From a checkpoint of a small image classifier: norm layernorm, 52.5 epochs.
Rows from block 5 of a small image classifier, named by matrix and row number. Rows with one number belong to one neuron. Each number is 200 + 40 x the weight over its row's rms, rounded and kept within 0 to 999. All counts start at 0.
After each neuron's rows are labels from the 100 images, of 14848, where the neuron reaches its highest value: "responds to" is what is common among them. Only what is clearly more common there than usual is listed. The data: procedural textures in two colours, tilted and lit.
# fc1: MLP up (model.blocks.5.mlp.fc1.weight, 768x384), inputs 154-230
# fc2: MLP down (model.blocks.5.mlp.fc2.weight, 384x768, transposed), outputs 154-230

fc1.139,236,192,229,201,182,158,154,167,267,189,246,217,206,269,237,203,197,243,217,147,171,234,148,235,185,235,148,114,223,165,172,169,176,126,205,231,110,215,172,175,203,180,212,285,223,145,223,164,197,258,258,227,191,199,185,248,226,189,200,155,174,107,161,171,184,237,162,213,194,184,207,143,183,189,245,209,187
fc2.139,186,211,231,153,139,177,210,218,199,156,195,219,181,211,216,226,238,188,206,235,154,195,198,224,182,214,203,145,196,194,96,240,139,251,199,254,187,213,205,228,192,152,196,204,236,234,233,159,238,211,181,146,150,166,197,151,236,182,277,128,251,160,109,142,246,150,191,151,170,173,116,182,180,136,213,213,253
responds to: blue; pattern colour: blue; white; ground colour: white

fc1.8,283,198,148,191,314,158,206,175,183,269,270,202,180,240,201,181,188,174,142,244,247,169,138,158,248,221,191,154,180,159,198,127,139,209,247,251,172,181,236,235,192,225,194,173,273,197,144,193,203,222,268,193,184,209,265,166,282,179,176,224,212,175,212,158,197,266,139,228,166,199,202,232,211,238,197,215,148
fc2.8,255,173,168,201,242,222,123,202,256,155,179,300,221,168,152,249,140,199,208,229,236,192,234,171,221,171,171,166,123,174,221,164,260,199,218,182,168,203,179,102,237,154,200,221,203,227,192,219,231,130,197,215,251,217,248,205,224,228,299,160,186,234,268,179,163,265,264,208,160,244,184,194,234,207,237,203,192
responds to: red; ground colour: red; purple; pattern colour: pink

fc1.160,188,174,151,134,212,229,229,158,176,215,222,202,151,171,252,167,171,174,198,325,156,256,144,155,192,183,196,221,199,188,229,259,275,229,195,237,174,198,178,123,125,185,169,217,179,232,204,272,167,240,234,219,184,156,169,146,253,185,207,239,251,173,191,238,240,211,161,138,153,258,222,215,234,221,100,240,233
fc2.160,222,287,238,205,214,200,154,226,200,197,199,184,219,209,156,169,210,273,172,213,147,205,171,227,206,163,195,146,217,266,169,128,166,213,203,168,151,216,222,249,165,184,207,194,139,238,272,215,199,272,286,246,172,208,162,187,232,221,221,163,144,211,263,175,169,193,117,262,205,163,230,230,206,175,199,174,179
responds to: blue; pink; pattern colour: pink; ground colour: grey

fc1.634,218,220,151,225,159,151,195,184,214,184,220,147,149,233,270,235,87,159,225,179,214,228,132,277,196,136,144,164,230,194,238,108,199,307,220,148,212,246,138,230,224,141,228,234,227,161,193,195,221,220,212,222,215,258,205,157,189,252,202,225,188,200,216,159,184,167,225,276,201,205,240,205,217,151,254,253,159
fc2.634,152,175,286,196,159,207,154,207,175,240,229,216,223,191,209,257,219,169,213,215,197,164,159,270,173,116,163,225,202,136,243,240,148,240,258,211,176,222,247,263,158,129,196,206,143,204,200,167,198,188,236,210,170,256,224,184,227,153,268,217,151,170,226,141,143,252,209,168,222,136,179,163,259,232,160,208,202
responds to: brown; pattern colour: brown; teal; ground colour: teal

fc1.241,217,239,239,186,246,194,254,174,198,212,135,224,226,256,152,217,186,238,264,203,217,123,250,234,217,140,217,122,191,292,190,216,148,198,181,205,229,227,234,258,204,197,149,154,181,193,215,170,220,205,239,166,196,157,208,223,212,180,162,246,186,245,231,228,180,117,195,186,174,202,163,196,153,247,156,286,200
fc2.241,174,143,211,236,205,245,230,184,235,138,184,211,147,181,215,213,231,196,188,145,223,163,191,193,148,263,192,235,214,209,198,194,240,163,212,232,240,170,240,200,138,173,212,204,246,191,242,145,240,251,157,147,281,201,218,244,224,233,154,230,197,176,176,178,204,186,218,231,281,211,178,160,210,132,152,246,258
responds to: red; pattern colour: red; yellow; ground colour: yellow

fc1.526,180,179,249,207,159,260,208,143,158,151,233,204,197,177,249,205,186,156,90,193,209,210,194,217,226,251,164,168,209,228,235,129,296,190,225,159,170,202,231,175,187,168,164,252,157,148,169,244,165,162,179,222,218,203,222,166,230,262,241,221,150,232,270,137,172,170,233,213,225,152,173,207,261,160,255,195,252
fc2.526,150,233,266,205,190,203,210,288,171,207,238,261,218,176,216,246,168,163,240,196,204,213,172,206,137,158,285,133,178,190,219,168,173,256,177,221,179,215,202,240,163,194,266,168,193,314,188,146,196,227,188,221,216,228,222,275,174,185,234,232,205,194,196,205,173,175,166,271,199,165,152,196,136,199,126,191,187
responds to: green; ground colour: green; ground colour: teal; pattern colour: purple

fc1.492,174,171,186,254,95,99,178,193,267,125,226,223,139,190,219,196,257,146,152,220,214,193,188,174,218,164,200,154,182,237,214,179,229,250,153,215,204,237,259,186,211,112,168,134,188,188,161,256,194,205,159,231,217,134,194,273,271,211,152,271,215,214,217,167,235,224,242,183,172,290,222,221,205,230,195,197,116
fc2.492,194,133,223,213,200,170,206,190,188,258,171,220,188,227,266,195,203,170,240,222,276,275,152,216,169,179,151,203,117,142,230,181,109,138,171,231,177,215,243,219,248,260,205,204,182,214,188,178,294,191,207,176,147,267,142,270,155,146,133,225,236,147,162,190,202,162,168,210,193,167,218,179,208,236,158,99,215
responds to: orange; pattern colour: orange; yellow; ground colour: yellow

fc1.388,218,175,168,222,268,229,298,160,211,179,226,207,226,199,159,235,171,253,236,219,178,195,110,151,218,217,139,216,172,216,251,140,258,175,216,243,235,191,240,295,270,202,189,158,179,195,245,221,218,249,188,165,239,209,232,130,236,167,219,275,192,224,219,249,185,107,129,179,215,197,201,214,256,190,200,175,248
fc2.388,191,170,259,231,188,252,180,199,189,191,184,205,155,176,253,211,215,250,102,202,200,245,248,231,140,155,226,212,251,239,220,189,202,247,202,220,100,201,194,185,176,225,167,247,207,287,242,210,239,201,198,250,249,254,180,202,260,166,233,241,222,169,160,229,176,298,228,221,185,237,151,189,250,230,225,188,209
responds to: orange; pattern colour: orange; teal; pattern colour: teal

fc1.426,198,112,281,162,268,157,193,137,226,202,194,219,207,172,197,229,213,262,153,174,178,232,186,221,209,256,188,226,207,207,253,277,229,220,168,179,200,205,142,154,166,173,211,212,204,174,202,227,222,225,172,191,165,191,179,190,236,247,169,210,239,154,190,150,219,196,214,148,185,167,200,172,183,176,216,144,239
fc2.426,135,155,123,136,241,214,134,216,193,189,227,152,156,220,155,292,179,207,154,190,204,204,216,242,247,185,292,232,243,196,232,269,237,145,229,244,214,180,225,239,144,239,197,221,210,195,192,185,232,195,159,178,275,165,213,226,213,209,156,180,164,188,203,188,197,249,209,193,167,154,182,219,161,153,202,278,149
responds to: red; ground colour: red; yellow; pattern colour: yellow

fc1.355,221,199,207,170,277,220,264,180,216,291,165,186,204,190,217,256,238,215,182,269,215,166,207,189,172,211,181,253,223,220,205,246,186,176,225,216,202,184,173,253,185,171,214,183,190,170,163,196,218,207,224,238,228,160,269,128,228,222,220,247,228,221,224,243,216,229,134,106,188,193,283,280,190,170,125,227,268
fc2.355,169,193,258,190,174,258,192,222,144,200,245,235,238,199,196,268,231,185,200,170,180,184,154,246,169,112,252,131,202,229,220,205,131,341,270,175,169,168,218,247,125,174,244,162,156,179,188,198,154,247,174,193,231,218,160,241,221,167,229,203,109,143,246,152,173,181,225,250,244,179,256,190,135,164,232,229,185
responds to: orange; pattern colour: orange; pattern colour: pink; ground colour: purple

fc1.282,239,120,185,224,227,203,130,139,254,181,270,223,176,203,199,206,254,193,229,235,207,266,153,176,180,226,94,170,213,282,234,217,133,197,223,280,159,206,181,214,214,220,177,156,228,199,241,224,175,181,236,240,229,244,222,192,250,260,196,227,222,223,222,193,241,243,228,219,222,246,175,312,135,217,223,199,194
fc2.282,215,140,224,176,174,134,183,204,243,168,182,250,173,132,244,207,214,209,200,258,234,199,158,154,199,216,188,226,210,170,225,199,147,165,123,248,131,154,226,137,269,235,222,187,161,222,178,212,230,155,267,250,207,244,150,179,245,185,193,241,274,220,177,217,207,147,125,166,252,182,189,226,209,265,190,184,177
responds to: orange; pattern colour: orange; white; ground colour: white

fc1.650,213,206,167,192,255,256,198,172,250,155,214,167,262,212,309,192,255,208,219,180,114,210,159,207,245,205,215,260,172,185,188,161,168,186,168,238,203,255,134,168,191,229,199,187,238,187,285,173,168,204,274,174,195,151,142,200,243,246,180,207,224,162,207,140,186,246,145,135,250,155,153,229,256,154,182,188,206
fc2.650,233,235,252,218,119,145,178,255,219,165,174,166,200,154,186,190,169,209,192,227,244,218,179,179,267,186,200,166,183,265,123,238,177,153,170,180,246,227,181,187,233,188,152,164,162,244,294,220,239,179,251,252,160,164,97,161,238,232,193,100,245,248,253,222,186,143,104,218,238,228,205,159,189,218,151,194,194
responds to: orange; pattern colour: orange; pattern colour: brown

fc1.222,258,103,195,225,183,200,182,195,180,194,131,241,209,196,148,261,269,164,165,171,183,164,198,205,210,136,178,203,185,167,237,208,188,201,300,139,158,176,238,184,292,194,161,289,178,169,280,155,248,193,168,281,176,181,247,125,203,254,218,206,234,225,198,218,230,241,176,226,160,149,185,239,222,261,213,194,234
fc2.222,191,230,255,269,178,173,243,173,265,238,213,174,199,195,274,177,190,184,163,198,182,190,196,158,217,198,148,184,238,259,251,203,164,193,163,215,187,163,245,237,202,307,164,209,195,174,193,242,244,238,238,183,188,218,193,186,215,193,116,207,294,243,159,173,251,261,169,191,260,202,245,247,271,211,196,190,164
responds to: blue; ground colour: red; pattern colour: blue

fc1.93,173,112,272,156,281,229,234,155,248,176,221,187,241,218,227,139,185,264,188,198,210,249,155,206,217,341,162,317,238,196,193,203,257,179,187,189,236,202,147,130,174,213,228,253,191,214,279,237,172,218,203,268,205,216,155,182,324,196,159,243,228,130,188,149,231,227,152,125,176,226,145,186,200,194,262,220,165
fc2.93,224,179,196,182,212,221,189,236,231,234,234,229,228,231,174,227,163,184,197,181,172,178,225,302,156,276,249,179,215,226,179,201,239,201,164,179,210,254,220,250,181,161,158,148,205,201,175,238,253,236,180,233,183,187,218,169,246,156,234,111,205,243,181,279,202,204,167,163,183,216,108,130,116,160,217,279,186
responds to: blue; pattern colour: blue; ground colour: purple; pattern colour: green

fc1.250,246,213,147,225,249,246,303,177,137,242,91,171,228,206,213,199,195,171,264,155,159,162,199,154,223,199,217,223,198,217,205,200,141,193,237,182,174,194,257,178,129,198,143,227,150,153,212,215,164,156,168,195,216,204,241,183,215,259,182,220,111,201,222,221,236,172,195,158,142,161,153,164,133,235,170,269,247
fc2.250,203,211,178,274,210,220,195,201,261,196,224,258,138,174,169,194,152,185,164,213,165,188,225,180,189,250,193,158,216,201,187,206,282,190,204,204,214,175,187,183,194,171,158,208,217,221,258,238,178,209,187,220,281,167,238,147,282,212,203,198,180,289,205,238,233,242,210,215,203,233,170,249,169,199,255,254,173
responds to: orange; pattern colour: orange; yellow; white

fc1.434,210,142,185,213,182,238,201,119,155,172,207,207,259,209,208,189,203,247,190,241,246,211,175,213,237,161,195,249,161,212,193,235,198,144,240,227,221,261,235,266,145,159,226,207,209,164,237,266,222,220,224,236,237,219,228,184,187,204,153,195,210,85,169,217,197,205,182,218,246,149,230,235,265,150,279,226,232
fc2.434,226,161,232,169,220,241,234,220,145,236,306,152,218,186,195,222,158,166,201,173,220,249,130,112,194,210,194,192,268,234,182,193,113,210,209,152,214,189,193,244,166,236,227,158,185,160,206,193,159,276,192,235,151,282,156,222,198,199,132,199,169,182,178,173,184,190,236,291,211,157,272,141,260,172,235,111,218
responds to: brown; pattern colour: brown; black; ground colour: black

fc1.378,228,164,186,195,182,130,178,168,227,201,231,215,181,136,253,301,172,247,227,205,156,170,199,178,197,172,159,236,147,241,263,173,248,250,187,235,245,222,223,222,214,139,257,184,274,168,206,207,279,258,199,225,245,217,182,184,227,186,128,175,187,254,208,223,185,265,301,250,169,203,254,216,198,175,270,254,174
fc2.378,139,247,293,188,182,230,213,181,192,199,211,163,180,184,213,225,204,177,200,221,147,219,180,249,143,144,126,251,174,140,236,213,167,180,314,202,141,169,169,226,240,196,226,197,137,98,161,181,198,228,244,196,198,234,177,205,197,172,103,251,153,149,127,223,219,199,224,240,202,159,242,189,189,266,240,177,265
responds to: brown; pattern colour: brown; white; ground colour: white

fc1.197,126,220,225,149,156,188,225,86,187,140,239,249,194,172,201,186,222,192,154,267,197,251,158,231,256,255,172,216,194,167,177,270,227,223,168,274,219,130,183,233,136,156,219,230,217,211,140,240,235,268,184,176,229,207,202,167,211,183,222,221,258,100,184,191,153,180,214,135,104,216,267,216,244,205,207,175,206
fc2.197,139,166,218,163,253,210,205,223,175,250,218,184,218,192,183,165,156,199,137,174,227,288,192,168,261,193,101,230,220,246,185,207,224,179,188,171,192,201,125,236,231,182,179,181,282,213,165,242,178,249,153,208,193,119,320,210,158,214,240,176,229,159,153,247,182,272,267,174,122,176,223,218,134,194,211,135,200
responds to: green; pattern colour: green; brown; ground colour: brown

fc1.77,145,236,212,165,275,202,311,184,312,179,155,221,197,245,222,196,195,178,152,208,257,178,182,213,157,204,177,170,208,200,229,223,237,191,177,204,224,135,227,279,154,145,167,177,235,229,217,176,256,195,265,182,125,171,157,237,227,153,187,127,169,124,196,250,201,225,200,203,225,189,239,209,151,54,188,210,116
fc2.77,217,243,228,181,224,169,250,250,221,142,171,211,191,202,226,194,253,194,167,240,181,130,174,216,190,97,182,253,247,170,248,147,107,190,195,173,197,151,184,200,240,236,168,196,106,165,269,100,219,223,238,214,165,226,188,247,201,154,162,216,154,190,193,180,238,202,166,243,273,195,191,197,228,144,206,219,246
responds to: orange; pattern colour: orange; grey; pattern colour: grey